config.yaml
train_examples: 295000
projector_hidden: 1024
beta2: 0.99
beta1: 0.95
shampoo_beta: 0.99
Rows from block 12, named by matrix and row number. Rows with one number belong to one neuron. Each number is 500 + 25 x the weight over its row's rms, rounded and kept within 0 to 999. All counts start at 0. Numbers have three digits each. After the name is the row's rms in percent of the matrix's.
# fc1: MLP up (model.blocks.12.mlp.fc1.weight, 1152x384), inputs 256-319
# fc2: MLP down (model.blocks.12.mlp.fc2.weight, 384x1152, transposed), outputs 256-319
fc1.225 122:534514490534494490482488540519521515479460493473546494514522465478502507526500516508521532532533493498503506514448514478535480508503498485490505512463503527510456502436517484509462462508473493
fc2.225 095:524487494468477474525489539455505499519456452530491491486492481561509486503497498509497519478472548511488468479548492524481498475454537521506501485501494466493519509521493550523569505466515500
fc1.226 110:540492499494480515483511462512509449504490570532580484543485514493514465524500498479532458514530490488483504468507460474473504525494480519500510504464483502477518469491469486452469434493485493
fc2.226 122:506489481511440521513462520457530498542565517475478491520496516521468455519534473523497490475513523480501490502513528514495493537509550450505506529574499442515473513509547513481515508526473527
fc1.227 111:538493523492502466521477507511489495502527459511514513557514519492547545495436512477545518520471496474574515504502514482508497526512481510523496492509512491506483505441503533523458505511517521
fc2.227 102:541493506504495475515543499476492506511504521487523543529496500494461492519457530503533471519513523494493448487478499498519497489465536506502447477545539452545500506511497488521544462494531504
fc1.228 128:490483496481533513489475534498574460500523493523485464535513498477533520535458495508529485513492468466499554507514469508498477487522475527499540477512514509487522489505497500517468511517521530
fc2.228 121:519516511507528455520474547473499483504506475508499493506477489499505519510497454502476517526516498479497490506524543493466494510497510499491525489471492497533539509488536457485521519411494484
fc1.229 083:466520542494516465487485485502529469492451488480518495469552496485514451489443460508506500506484502531490457490486448497488506526526532494530502496480499531495471504544495462480500528508531479
fc2.229 078:453497534473518495495531501509521478473472468496494507495561489472524477493458467500505521500484498508490517507540500481479485489528507495490460514496486518511469526507503472493522502476537518
fc1.230 070:503513499516513483527500522505504491503476513515554488502496474472492558531494509538486494503483487516513520450505528536477515523456519475529478522445494531485500552560476434546473478499488478
fc2.230 067:481512491478545495516522524500511488482490489505498508515535487460477510484532481495485510495476484504525504486513551534495511507489506494510442487491498543515509558518479450538497489501481492
fc1.231 099:522468519516504433475533475494494554488525535516536490486527507513522500511488499529466504560512500499464511487469490446503493511506527514500455496468513508526499503519482504493514504526507458
fc2.231 099:476514526498461491506502513535494523533521451497499498480573485497491513474497525491501545493500500493516498503538521458487451504490515501504486497512460527469489506472505507472531489483505488
fc1.232 148:457476522533525486500492496469509534519532513515497486511548455486509436496493487510514474486504498509560492525547556487489530494535469504499454502476500533493488495480513485522508486533520499
fc2.232 133:486504484494428505517513514486529458487485471511471501504534497508493514552491529521496501522514518512554552480526517508477464523504513515491460492483513490515494524532511481463551514459541493
fc1.233 081:502486513557462483491511500494575517484489536537531507536499515472521492493492466475498501499515531475500498416492481489472474535479508499466500476491506522516487522504502503491508492517522485
fc2.233 069:456475512502456479531555512435561527456495519499514499543529511521497486497503533502483484523515528474530507454509546468492493475493508504512513506492505496509505521520507500502511495466486498
fc1.234 074:490508493517452480524508481505519518488497491532546501512445519455512499489464455535514504530476505499540498479511456519487545471494523465505460541489477516522477537483525514492520516490513515
fc2.234 061:478492485495471495535510559497489484454486499550519498495482503485518484519491471503457500502486513484510476482510546516494506488493536489483449519508486518551516510514520458510535531475526509
fc1.235 114:505483519490432494511497498485520494524519563493539460518520512422472487505461533469488505462462452479447486489512432485497469487461447506533503472519504513524503474520482493519527454512481514
fc2.235 118:497449540477518522476471463471525532520501465505446486469534477549491471513485502480518521508521499501536491518496519499517501505513534486500509543501500520479475526486515474531506534490503516
fc1.236 116:509473490500476528489512512474514501493516530471500502459486488532466517508487489491447506492480521478483507534500472498513519502507501515464492485523516520512512527522451487524554466482493460
fc2.236 108:449502475474494489477538502499502512497502501496507503513522507504476501479545518554518493441485544519494504505512543478482484481519503529514480508523478516471515491523492524518541529461497510
fc1.237 102:502499503497528460516495480516479506535475543528470465481517446482507504518506470491491489489474484482497492489468516442508512499476479489494528510519525519505529504468498509489455476457500501
fc2.237 094:489520462490471513501528507520489503463492464493467494489527456557524477474467517507516522484470539490500470513486511503500512522490498507505538485533502526435512508506508523458504498472504526
fc1.238 087:540536510548506512537491476487558529510542469521527480522466515431456551496488534500520520536457516559537533473488524493464492478463501453539495535487516490469512511520545511521472501493468482
fc2.238 081:505483487490524492532479508460513515474486467535525526519497506496478501506487535489488520475475551534563499514484567493492487515504524483505488497498522489514473507504558490514482512480488500
fc1.239 089:558466507477492466506472515508486512485475504494501467518427550480493525442466524511516524510473505520493504447535502512483473533533526484468468526492506534484440533485498470484518505512468526
fc2.239 082:463484499485527490524480463483508522482478476548530507496523469481491469558525511510485494517474506506520524502460535495500493498490489508477460495453501477549503524487476488540494528493483456
fc1.240 067:495483530523454463543461473527521502499521467510526485544462512447501500490464457495521547493488519500493521473507518501493522476495536471511483527536530507523476502503502492494500460474481460
fc2.240 059:460459494502462433526482521481527534471488460524516503547501542498520493543496498506475513525498495486532488510531592477478503501502526475499483494510478500531513519516529484531513501460496488
fc1.241 096:463518506525496489539480484557529529510510500514519495505479499467548500523481466493530546476473484491507468468540477496484528478487540462499496554527497497512479547505492527508485514526526513
fc2.241 091:491520475463476457510497538517500503466473467486492502508474476536476491522521477520509514489473519507526489511494468527476516529502523488500474457488542493560506519527517521494491526477519498
fc1.242 085:500473521525462467533491487523532529501476524476512525518468528507526497530464504541452499498496517516480478523498477500529505500489543516529482548521487488510487498525496476474435503520509525
fc2.242 088:452497520486525493533471491506523479481460480487492520489568494512520456532487496530496488497494507509485504474532494488493511535515510533523497499495473554532528493484523504496505509477513459
fc1.243 087:547512483561530496543458501505507497444522481485507455533510479481491493493470456477485477517459552486470473498495522487485481517480481532450477508519514508505486503519485457465532481495470457
fc2.243 080:508499483492477513511478507511492540464477509545507475505550479502547481528468507494472516527482506481465510541509556484499459532523483507446511507509481472501464528531510492513503492452503510
fc1.244 115:478527503516534499472516540456497526532520522500484516489516510473477508547471487465518514432483519522489505469471516512443480505506526508496473504514511526528470500545481534473460487511542493
fc2.244 102:454502488499471463488498508503541451503468519560479527487518506502503476481468490500518506511476548495477478519477528505459484498494489511479479542483514502456469497488533529523528507492516548
fc1.245 096:488498499525474487503506476551518518488444488507507430535457526490486532499508461532493481501465552537540493479520506515485480497471494477492480478456535478496523544512493498488544487514465463
fc2.245 094:442505499495504469486511513521507529469452482480502471488481508499512498552495507501474494535487523529522548519506541472495496530497505486479461450464518508513539523501555462509523534480441499
fc1.246 102:505494547525476467515462474558525499513506556487530479501480504480506468458492526479480534501475513499486557472509509513507479508477494484546486513512503476484510546442472479503509518539485538
fc2.246 094:488489500458475487519497516481517490475492485500500487467570494491475484520468528503448534521485527463508480497478510541530492523505521466517445504482503481520474512487509503503535543512512524
fc1.247 088:504506466526505469493525474494512537521486519511525446480495496499504545499464500544485509531519487529526562473482517503513460542501513482543475540492505502479514539510514485479507547520481490
fc2.247 095:500486458485548469512523505492484486501505515508519469488499463517484492511489503495472487488497528495518517494498546509508444506496513489541433468523514496532510538517503460504526514518501473
fc1.248 144:498518469581474499498483527468500526492482490488488511521545503505465506517488485461510468515502482488485540495498525463489502498484516505478525519472497512482525515512523518474483522498489542
fc2.248 153:503528526468528453510517466519484509469511508479518533477479516484523509469531478523527508530496474497504478487478476467514521501496451499486477502552497482526429477480547491477470488514504514
fc1.249 082:494558523528495466528519517528524518488496522482525430490461522494466507451500465507539508515471490516493473412475517524519495486506508515471491463483514581442504521507499479534509491479473491
fc2.249 072:503505494470484479525516503470498502516500490491523485500505528503483491498499487505495525515484488493535499512513559496504482497499518528499510466487498530467498528481495527540510536477540488
fc1.250 080:526503518522528492515497495504526515511508494470487517540524520510499508497486498513508525511503480463515470474506497538500499506525519530508474430531513481535498543497507454458541516461480464
fc2.250 081:476479513482495493523475515492536534498492524479503546513525493506488502526472523530490537519511469488514515508543527495508474499514521489478473493519484480536495533516527459505536517436475456
fc1.251 070:524506492558485488553557500487518500470490513519525466531457533481480514512500464502528515548497509513500513452515552527510500511502518481482488487529528489476513529509548483474507507511485459
fc2.251 063:482490501511479508534535507494491504462474508501524498515514490500515475521519479489501525521477495490486504508513564540526491521508526493457500462524487530511518504507554521510505527487511520
fc1.252 132:529491475458539522460466533524511439516474498528510520493504464447528456496514472447497521490514523477489508529469511523475470507513518455495478528511512476462500472510461526504488481519493493
fc2.252 131:463505553480438480514539533447538490527524495471506500477502450550522471541494461576512506527471491497536513565503564517524479492497478565516452459515494517469496527522503490523501515479474546
fc1.253 113:468505505503493516520521479474548557518529481523545508488483525496490472507486509467442532522511544498533492507506488486522485512530529477510527540515465538498459499474521437565515481484506462
fc2.253 111:484492483477456497529500537474502508511468503529518512501531490510476507511508521475478523535469541474516511490472521491509495515503510516458507482480519529526452493475525460495538522518518536
fc1.254 091:481451518529468484553504528511520499511487513515486466512491495475485508472482468511511545511496475499523446507479484516517485532511500506486519536499483503514504560484490502513516530495468531
fc2.254 082:484481490490527478538547529492519461478504483528498489522538524468487509455510479496511515530449499519534453480499511518493496518501483555504495489537533501541468556491499471478520529492476508
fc1.255 097:517517455472503466499492542528516433482525526502504497475512519483488490485461468530495520497500531449515481487540474479502476478500522506508497496532452537514519488502538473502464501492496451
fc2.255 085:487499463492502466504503509516523480487537465505458505481494530514482474499488489523497549495491505495555505494543507496521467491477522514492477504513467528548492533500532486523506526477506451
fc1.256 098:515493496486520501515483529493539532455471502515515531515501525499524514473420524465479531504513498533536519451521484450488507484481474497479489529508494506500462472480526519497472459489459502
fc2.256 088:498512491491494494521487526476544480507457513523508506499517476541466470516494533502489515528516518514491498482469527483504503513499518531477465467523523527560459516530509485531546523492519503
fc1.257 126:477548470473552534469531501509526492528536524502474508548472505488529467473548484528486496484484525517496501443493488512502513517506485492492505496480483534516476454511504526487467482502468510
fc2.257 156:478512522482532511532547519508498499435524506506559533479501491520492477470489484515470519534494473517467487486530444452481483487509480481489505522511481499517480539520488465498485481494505522
fc1.258 087:491497514508510512517493499491527497516513499524497474495495505492461490500484480502488541505456544479516509452512523508483498530511546553500509507497475449514540494468513483492516518526442446
fc2.258 085:454438499516458487521481530471524529482450534514516480467534486496477484579514480522506496562498467486533516503501558495479477515497515507486494490482463490550521533504524496520484529467466487
fc1.259 099:541480531479555442537483491514473507511529518483515527538490485467490490481463507475508516462452477530487520474536458482450512480472506453515482500467512542455475522496476466521497476504522464
fc2.259 086:483474479465437490508478531460502446475480499540504554500537483534435482475465492536509523543439561495514475480543521515483515491512539497454483485489473497518471512539493512488528515462545525
fc1.260 070:549484527537501469526516472513507524478478518503498465481518515474475491473447460518467483522474500511496506470486482506510503503496517474496450504484517445515516531509490494474503499532475473
fc2.260 060:493458510505486492515480521471503528453457523509497475466520487509523487519480507503466480519515525486524513517502522456533486517490528465481433522479487456553500508540505489503518527501460490
fc1.261 144:534559474489544529483495506526477462496482486522451501484466493520509546509495457475514505513467518480507470524474542457476503569515489494473505519504492524465496496513477506538482513509541494
fc2.261 147:508531508506463488455528535516500439489518495514525503478513508514531454520516497524516498509506503518553500518524497527507494481510487524506485473504520488468516516496536502474484498490477482
fc1.262 073:489486474543500479527518465509515490479466475524519524528460512507445508500459499496515526525463525497537526463523501517491492490493487487524496492516512512481517528499550457483495454471495441
fc2.262 066:480449514484467496523506505451486550473454486505514539507510511522506466511468518516482514533494505494518515492528539488510517516486512467501502489494467494522526524529557479505516495439502479
fc1.263 072:509501530511549530540512486513531512491484508495474469499505474486433520497482482497503484521491521490509495413524462540507520485488484528468439490505443463521523530495519478481487514525493490
fc2.263 061:489480511504498514530490532491518540476470499528498492549500483493480485552520498520488506572483494478526488508504507483504499471461495463460453488497464449568506507531527494515516500493488498
fc1.264 088:546549509527435506518539521502527521476487523484556488553483487497481498493453470474505524511501500484537482454502474468521531476489483503545525541520464532505477485482491523502458481500486498
fc2.264 082:529554490476450503530522558488484489472486516523506496553557505533465475492514485458473520498456502479533473467500519492501540497481522530475495472505501504532473536516477478492514513471562522
fc1.265 072:490468529516520459548490484514558526488486459479503511535505519478479507479527477510494498520505489515521490488456483495491500498542538511538507522482490499481531505505507473518513509517482508
fc2.265 072:509456505504492453543498525509519519480456519460483524505515518470499512513514541502479511512526519478528524506503520492488511457514533457526510544480502477523497507528519468527493549504483513
fc1.266 136:505505511531458531510479483562504506475544495529503498525485521508424494480527527539507464483487468483501504488549496488532506529484476487498471548476494507488474493514480479527500497481486514
fc2.266 136:492512522504502488520534491445562539522512458528542505486541490526496490488510510497503467475482489507511546522533516503497511483503505524494518494508454490461517503515510482513527526544526506
fc1.267 111:475484546522559482516477515491515492521539491543464529490456537513482497493496489467514524474449478546492509495463502493473499509483531491506520465469520503505510469501529544476466505518499491
fc2.267 124:487504465543536496505486540488491444523503520532468466504477490517497452530477509550483520456519541484528498502511514522517474466486483518500462507487495472487455469539496482494489477477521529
fc1.268 073:524502506528485485538497499504515515492493503512510462497483503473481531521451471506501499522484484478516509470499505520473481487485488497502443510491495504456466558497519530494501518532484471
fc2.268 073:485475502474504478532498522511485487472468511515521505502499499499486498515495467483499495501485515473533514502501548513490456488515500482483409477511486506529486542507534510532518524511475510
fc1.269 081:499510521486541451538499490446502504520513495482540482503494534470505476535472475499520538497493541445510487497457509510506519488522501508511499514518515512480510498510484460460534494511495470
fc2.269 083:488514534478514480515557462458501503472474500489517504485528504511509471516472476503501517501502526484501457518509508485515514499560502537500475503504514503477469536494517474461490518485499546
fc1.270 075:500503519516511478521490495492484496458504530507513478479464504476501526471491497507514501537499477474508490458530490530480532499501494480494542494479540522477496494507507498479524437491471476
fc2.270 068:483505503464500499506512496474481478476483526526475491525511498493509528501490494528501518539467528470530449499504541515457527497532517492490472458496529533494489524503548476502514486472520520
fc1.271 096:495485494505492484511511495490493487513518506510506478486488518443522486467493485496457483511489496546479485442506473499472490471520489477481486475529510511509537477522509451462548514512553483
fc2.271 092:449500513495504491504543536506490483496510483491492477500539492529523476507473510495457514532471475497482521523477488478473490512545490507479486487490477513492503540506527459508513518472506509
fc1.272 110:482503476507506507501550498539524465506517529519503503532503494480521512490515495502507499472461475502536526527496465465515528485491466493506523499491525493470478500505511505439486523512476522
fc2.272 129:473483495507474481515452544483505511490538494527473497515563524532522472528501506505534485500511528481514502532496526501450490514471517519496491520525485485493467534483480525515520469469515470
fc1.273 085:470501510484463493494549496460541506508507502465508478501492486482475501487491513547506475536518476534477521467483502506516468484484490507474484523528488490485482539526491501458529490514424500
fc2.273 085:486497488470522486516525526488521441475517515479509496526504470500486459504546509521487489483502507516474483473473539510506435488495469493499445465544505505529497544506504495490535468510467488
fc1.274 084:489483532502490459507520463527511522536472506475529502483496481487531506522415481497487532509492475518506478493474450512489521504521513497534500516458486534514505498520495490504512483488498467
fc2.274 086:515494499475464493502537505472509460535484439462490513508549501502494489478453511509534488516467496498540504499521529503501518492502508484513475501498490554493494507495511476495529503479510521
fc1.275 111:527520529538499442506464448490523511544486531440524512490485537472485528518475449490495473498478504495527491474493496497547494505489533485519521463515439490526513509476444475501510463556525499
fc2.275 104:519526512492514475526503515481543480494499472508486505474501536489471461525482453499489543491466525525506501447509535494496535471491479490508466472499494497483475502469507505498525458502499517
fc1.276 131:534496520549472513482547504516463472542506532481503483498496531490498521517472474496512534495520484476466511483489503464495494478490480496490462535487537477540490549515505503511524521530488541
fc2.276 137:460533484526480504507487490487464468554473486499559515542489527490441502481466490511540528489485528511500562490526540476476485517510524526491467462524540489513477514538497459510499502481522552
fc1.277 116:505502478520536518507477469520482506508517519507514502535489471453543464545550478482541487496506512468445500485550531499495490504504504522525438487472488499479521479506470482490505483464452497
fc2.277 131:516487463513455484506512512459526493510494491533470467483524524499459443477500489520474506523498552452545503527507499472492494493543572458493538499485473479514463501468544545499537509487531520
fc1.278 136:528471515487457506512480474554512507467491461522496502486530500539455533465472455508476483536518479516531474510508500498556509513503535474488557519503539504522490505465502493546519498500461488
fc2.278 132:478495527488513487542525516531497453483506470521532539492548501503497546478524479506512496490497522509546506495507523487499510489506490530482529495543469512476484499474524529505474512496510547
fc1.279 076:534481548516509473516490521505499514511496466510541491540476547480468506483446487453537507518523499505509510423519493477499475518505519454510481489520502534467489509469533509500493524492493490
fc2.279 068:477459530483485501538484550506458509491486543509527510499501525540509498539500525516498529536530489491525475490475505486530472505476556474482445483497509511541532487552512489531511512505500476
fc1.280 080:555489511532541527528499476510511520495483459470513467545460511471452558526500430493531537511503482524495515475481501491518501525477494504472486480525464504489503532485527455464486506541476527
fc2.280 079:545465508440483490529485505461468520484475503517504496518467510501498522548493530524486508522513498509508532522492544489513515473475546490481511500513477454508521538502505493510502482469460525
fc1.281 086:519479481539510499524507456491499477441506557515454452531437518507471527475503464529491454511508513505487511462489542538524481506466493513511483502503501544506498514499503454483522459492448458
fc2.281 085:475504491458495511487522494513500483488492498508498514486517502497514465542499503505520532487530481507490524508499519513530461517486488496504484448497439531494502512488536488540509513501448496
fc1.282 069:479499521540500481526503543481488479504487501489497479523487500479485543470491473484499517489507500479507464458477496513460517508505481526538442470461528519548504478508523503458483496495505505
fc2.282 062:463490506478479476525513556479480515485477518487498512513521514480516533493497511484506521487545491489522509483495528457461493519507531500513459490475491499545480493514529479476495533478498495
fc1.283 097:481481476505496483484502462528520499493500482519501500500497552489503519489534512523497489477471507514459527507529509515486490542492537498470456415482501521495477538514508488490531494493507475
fc2.283 105:476455460478456466512529520489530522491501499508475493500497510514526537502493527509489499523511469522508567499513551488497504511472526496484472464484503507515504550499553462503535510470493485
fc1.284 148:481447517525488502503496489497491493538502477500520501508510431500517557490533552505473507543497503510511491473450523504512498518511487511506526518525492494485512524507470506530501530487524511
fc2.284 158:488511464541458517525496483442513537522487522545534479515499550450476510507464455492546506501463512502505515489469528549508559528451517481457488518465487531481512522521500525473474517468503501
fc1.285 092:500540510522535455520496505513511488490501522536503514423496487511507560468480488508513547526495503499508471433506511483492526509521530518476498525506514493486521537492470461524499474507496519
fc2.285 091:491517471474514490524558518486486460485479495540502481500493524515464492492493436501527513515501505509527482468518535517502530468494516507496470510522529500486473515464454506485526467500506523
fc1.286 129:514536470493498529494517489527460472480429462498491486459486472485502532491487488478498462492471499462502495518496525501501478484482550492469491444521494528484514480498454503509492528538484427
fc2.286 135:477454523512500496503508517475504477516491496523470481524479489512527479525542467476467496521473502553519519466496519474483525517504508521532483452521510467497509467504493536479476497456487547
fc1.287 074:434518502513524480517489471490496484500506503462474431513486552473502518552460489490476511501472525528521508447498471461505465492472492529466438476493506497492470534534486506504498446506547473
fc2.287 066:450488522487473482510484534473518502473481461480488452491502500463489480547489519527478522509523489502536525531495486481469487474499504454514486503538466498510471528502500494529526464510497519
fc1.288 083:488487513537513465538496497535492524491507464522533472540472558457511506499503500536554510480452482512479501496515487524515462494500500472542436560507505509499478533514531492481465500515514470
fc2.288 076:480461493482515476535486527497490497463470471503507450512533550492495507494509519518473514470469529490492468516485510520483472526485533475499476515523536498538511507524534494484512501494534459
fc1.289 073:513537528555472481540531517472506500494489520527559482496434498460488534481462495483484511500478531481532468468473496510502518516500522522467504504497533505467509538503518488494549480523515479
fc2.289 061:461536526488520487528533541443509504486466473513521503516527485477486488475482536484503522507451519512503478495496533482530522510516538528463482487490497530532478537516515490503521508491515530
fc1.290 086:482496453506453462548499531513474514495499521476565509501480515482504501474498421488526472483476474451525505428534460542487510505539476511513485486506503494490512473494486506500486505489485526
fc2.290 081:534519411516428500574488516479500514443510492513469491573495549504496486530537493506501503495534547535450533469527518505482485469529494565485499498489488514521474481527515485479471470510504541
fc1.291 111:490520546497515459523459501534479533539498468435491533484512513516532519486509492489534543487505501497490480526492498517480519523508507492500505537537516481509498523460477538525469448498454512
fc2.291 127:511579501491457533488510471488510476502497498542495470482485478546499505529485464510515503494538515489509514500498540543516462521507513505485498500502537522526498529502496498544573506472533535
fc1.292 075:480498500516533456551458510518472487499503473505558485460471519447508518482494504549525509502492506505502477477483541493482486507496488469536482549482516528516515488519476521508475516467511476
fc2.292 068:481514498490536455566499524493478498492478493508517508475505503460495489501493504493502508496491507451507485503512547480460488513524508474499496500517519481519504495505493500517500488473539462
fc1.293 106:446483493459497513544548467495503515535479509542497495509500544514496503467464511495496490485493499501527484528521500496487514506553493482476501516470523499491523509507473516482503520481516474
fc2.293 124:520503449535482466486503513466494517440432487486495506501517502544492489563512426556494537509532497489533467481448482489512535551480476513488503504490502488497469500532533460492520492504500487
fc1.294 082:465467535535499523522504529475471544476491482486554467541489505492512534507473499525511498510485513519501514472482541521501470532499536527466527565496482526512494515517472489490492524496498489
fc2.294 075:486494512509529481550525560491449512488502507519534467521513495455520498508473527480498496480474549513527511520515538506512438488514532496466499488512485529512487503531485476502519513515485462
fc1.295 102:515495471525467508499481496517530521486503482502543476535532543468453498472538496493503473505511471512490528464500500545519489511453494471489488533494497519501492564523524531516467509502489490
fc2.295 103:517456536490487487527482536520506494477457495534520500504528516501472496536544542503479491532519475488499518530457531533519447510444518511489494483499509510518507523532541460530513486498496448
fc1.296 081:533505499524507465481507495507506538509501523468547500473492489496474525498513507494516473522497491492515488482434537488490511527503548482483517531471451537456508522502475558489483522500473470
fc2.296 074:491477504518557453512515539521476492498509487502500507495514469515473483510521500487515478508488528490549492488477529484480471510508554506481460471485484507495495511499486539513513514497477465
fc1.297 084:461502509488493539495519470524508501495453490481541457522487506493481501468541462508521535511502489511525487455515463534522453502462440492516457470494467506498504538542472478500510496517494510
fc2.297 078:489473487470518502491555512531487492445492478508516470518503493512487467532518511500504552475475528513515482542538514538527477487460471504530466464476494492510500496511523463533498509498513523
fc1.298 103:476462474491492477499432518529500477546500455473513515545487513520503531487500516510517507513474500486473471477512495487475495539537461468514508485497522497494562472501488536498506500518462529
fc2.298 122:480528496476473538471480452488516483464503469472495469488510494522529462492489510484522515479514555500553525529512523553518493500503520549482571547505475534527461484503482502523502499497519497
fc1.299 102:454498485502530510482488502508493516552532545487535548556495519466547510497542507505500495487496536472484498492526464495541501535529491517476538523466463537462508466493506480512483510503478517
fc2.299 122:450520479512472518530522513484533522485557524489468504493505473600454447528499480542489538534515469507542495508471521456495512539497482506465488478539535509493481551535530500511518485510489508
fc1.300 113:511488476545527514487510471498539489455459450489479468503497542483513501477491502510484483472454554502510477463525517514519493491514517543443488509502496486526490515504509496440516536523480503
fc2.300 126:484453475505461521522508519477515519468441514498504497454508505500513500532449515517477512529506510497505518519516533478508471512494535520445466509492492508520515509512509485502522538485496512
fc1.301 084:526505458478514477530500463494528544518499511497531502499491521470504510494476498486523525520430471499495536434510469534527513485525510509523496523513488496516462535527500469538518492512463494
fc2.301 061:512486490487528488535485554478511507477475506505506506536504509502492489495495494514452505494449518516496493478491483518528506485486524496496475475537484497538507485512534500515561484513503456
fc1.302 086:474493479548537505536479496499497525501482489495540463522484496510514481522456487490518517541521497471513494488531491465498531505535506497501511551495466462516523500481543496483509526483486511
fc2.302 090:477527482487485504494490538481501489503495463512518480541523513548483485503495525483501528548475511498494468455520478480496492534491530472464495475511486490529503492482528516496503545472546510
fc1.303 103:455462533454486482501468504491511529509490503512523467500482545484490472510493453530485520486547463541500508452487469492514484524442519482524477545460457474500521508472519506497454490487483525
fc2.303 103:487488535516525466493493482496481476504486487532501518506508489510474466518500484508496510495495506491495479438480488561473475511471528515515432458500487510538532503479535490490478491521520441
fc1.304 111:451501543493470515472500501545509497498471510501475512466470489525522504489547494506492506493463457556553506479519493542519488519472505510527457525518464455499511540446487522528455483448523493
fc2.304 111:445519471467506487532498502517472497517507534536492480502483483528471489517455526466491528542477519527523448527525511545488504492476490475479487461530482462515519487525552465497510495502541470
fc1.305 104:512503516528495489511480468513509525493469466511513486551510493494471522497536520515499524517528479526465467474466489531472535530538527517468460494512515499512514523529547526471478528518477491
fc2.305 108:518446511508498452523476553477504517483489507491514512504468470524491512543543531542470543498525481490497504506521533488459486490495529490508464526495511492540511541552521494515475491469475470
fc1.306 100:474502520500543513499500544477543533524487542495518516548508486484555479490517490487483461491505538478512456504514470512526483517519485511472566487462469524457504462514465505477506507507521517
fc2.306 114:511487469505477502529518539484490515421535516467466548485477474551444475515530474527486535520513484512496467483459497484506538507490520482500472495516520484501512587540526491503520534521544544
fc1.307 114:502499505501479476527526481480485468510433521499544514427439502471418496498474511499476516527458549508510502528501500507489481490507496476488521531462454500502531496503518484447469508535497506
fc2.307 108:488479477501509481532552502452498501482441489507511493446478505489429469509499479508519484527472534535514517530502509489489502500515483513493509475479479516529491510511502477489455483484490549
fc1.308 120:505498488532486499514480461500517520483474468491490490530505488505478513508531471483484501496458535496508493454525546493508496546494515507460486449520496462507490488498489481451527479512484459
fc2.308 126:487466487505457475540477507465490547501467531503511507484503479536523495576502503502491533549525512476525521524520556470513509518482528476482473506509466460503532513527546453517524490484489489
fc1.309 135:500495498529517484493489459464529523493486495490456468522512511495459495503554499526493491483478505497503486465503503528501500519488510529492488470478493475531493495514510467449508522508443484
fc2.309 139:500483513489471476517485530469500563502465527517486512511523475510514499557494498526489524544524512510510523523523543475517473522496536475493468504490467475522518520523540481517502534473474474
fc1.310 102:539530479469486519482530501495526493505512523486511460548519505476533523496493528512489492473511551510502485462501500452479458526441461470528495539507529522495512514484524481444497486494485533
fc2.310 130:461449553510537457486514571473474554523469481528470500481509534520515485499434529510510513546478435484534516519516517506508519490514511496466490526481498469491473494471482489520473475509519502
fc1.311 119:531506506462502558502492469452496545472502503471493499531517518503500503490471535501522486488475511493514487469487511505510490497501444516539531503500496495501439537500538500523548520469466525
fc2.311 105:505478504497465484517507538457525499514506489533503509513493495503468516517517509541482513502487533517530469517502498496501481501478557510501521484519505560520487532546517491538499522484531527
fc1.312 094:499523466509516482513535498509513495497547520505517495509491523509518527460528488554525485484483484529513527449512484532476506503482471459525478529463497497500488523498508509531481538465489486
fc2.312 091:484491479493536476513545532478514479482517498526509484510502531534481478500517465514466516499492519507524497472497528515496514533487528510521469485483509507552476528522502468548518478471510493
fc1.313 109:518473504480507481531491489495527511489504479515528473488496504483531530488469489547481527541485457502533507482494503485518461501484470514530512538524497503496491501453518506497479500462492513
fc2.313 105:499527490454481485500508521492515465510514501512534495485554491518492470487508504527494498498479504499535477462473532532510449527504532522472474437538532530531480538506523463515551485475530525
fc1.314 109:452481477502547437494511532493488513462508485503479486494539535507539482510472500522512528520456550526478540452474499514474507506507496524477521460466512474498518514508490465506496492484501512
fc2.314 107:442502507512466462512463506473486500486487495526513515470564487504516486444491493526466537488462518504471475500486500494518474511481537513473493503440465486495490490465505524507518476468538543
fc1.315 084:517484489524503506527481496499538465485526505514530464505509513484540497519454483540498524506460531520469526490458545510501504497511499500523476455478537504454528485505513465492552464489461491
fc2.315 076:447514483463493490510511494495521508505536523525513523508563509478538489503491505517541537522490522526484526538510536480487495538551517509510517445495451530452478533487530467511497511435483535
fc1.316 103:510485509509503521503469510514495519513502514509508505523481499471469496487505483468487498465465492483523504456528516511515502494492478532507476457465488499506495480486499514499493472510484479
fc2.316 101:487485483469501494510465560497488536533426504497517500548539520480486479550490511521480527527522483493522514501470537505495512516461514464507478492457481487489508502520535493478520497471492466
fc1.317 080:511503545548485470530501489504551526488514474523510497491445525450447537496503475519486521513498535507515505458530494482492499511534497510510469509498467509528547496507492506484483483518478451
fc2.317 083:495468509488496482537513532451525514462498489501504500456513491507490490522499548517460483533521523503530514496495549518504480495497501471516458505490498477536520491514509483516514506498483471
fc1.318 112:479528471495519499479481506534464511505541522504514528524534489465493479532490481476525539454508499532454456504468453503468510480480492479483522520467538473524506516498524492478519475511529499
fc2.318 102:438500511467474465502509529464497535451490465501487496524565480455492499471493521483510526525505572527448464505510515483471507509491473524477493567514483479497490521563528514479538484485524502
fc1.319 108:499443484525457494530498482532530510537483505497565507504492520450497494526478495503519507502496502502526469507508470538456482502520504486465508545505498516508472476478482464497482454513494513
fc2.319 087:492473504460481479511549504474507506493518489496505508496527520502490488516510508570469496509485533505508515456516537526458521499511513482474491493498505503525457526498488467496508520524498479
fc1.320 103:482529513480491499511518501491538539495469516513545482517466497464493527488504527534505502480508478498567525461511518527503509468490503471550471540488511504468481516512523524493472515513407512
fc2.320 106:499515489480513476508506516510495484485456495516528496532508488515458478525525489471478502470489538486536479497494564558517482474495503519492452452515524520537470504525527479514497517490466475
fc1.321 095:494483515492491489507513511519500503503471499520498493530485473466473507470511468552501528515502531441508479480478503524449500482498514507454537528512466495530522470490556505494506508524512541
fc2.321 084:465519481503460506462514549480529504506461436496476462534493519541511533513509513526490503512480520458536485509489530505460499483476535482498499533512519505475511492510552479479497488493513573
fc1.322 130:456477483517523510470541481500463450506480528498501490480497513483460533515484500501520476485522516504474497515516444515492522497510499525511442470529479509479511500491463518473497514498473524
fc2.322 143:458509476459482532510507506453521516476482450482536567541541447519514472502501543490492514526491523512512497481473506528490522487507514483477519525519504478499485503492504551519525473501515505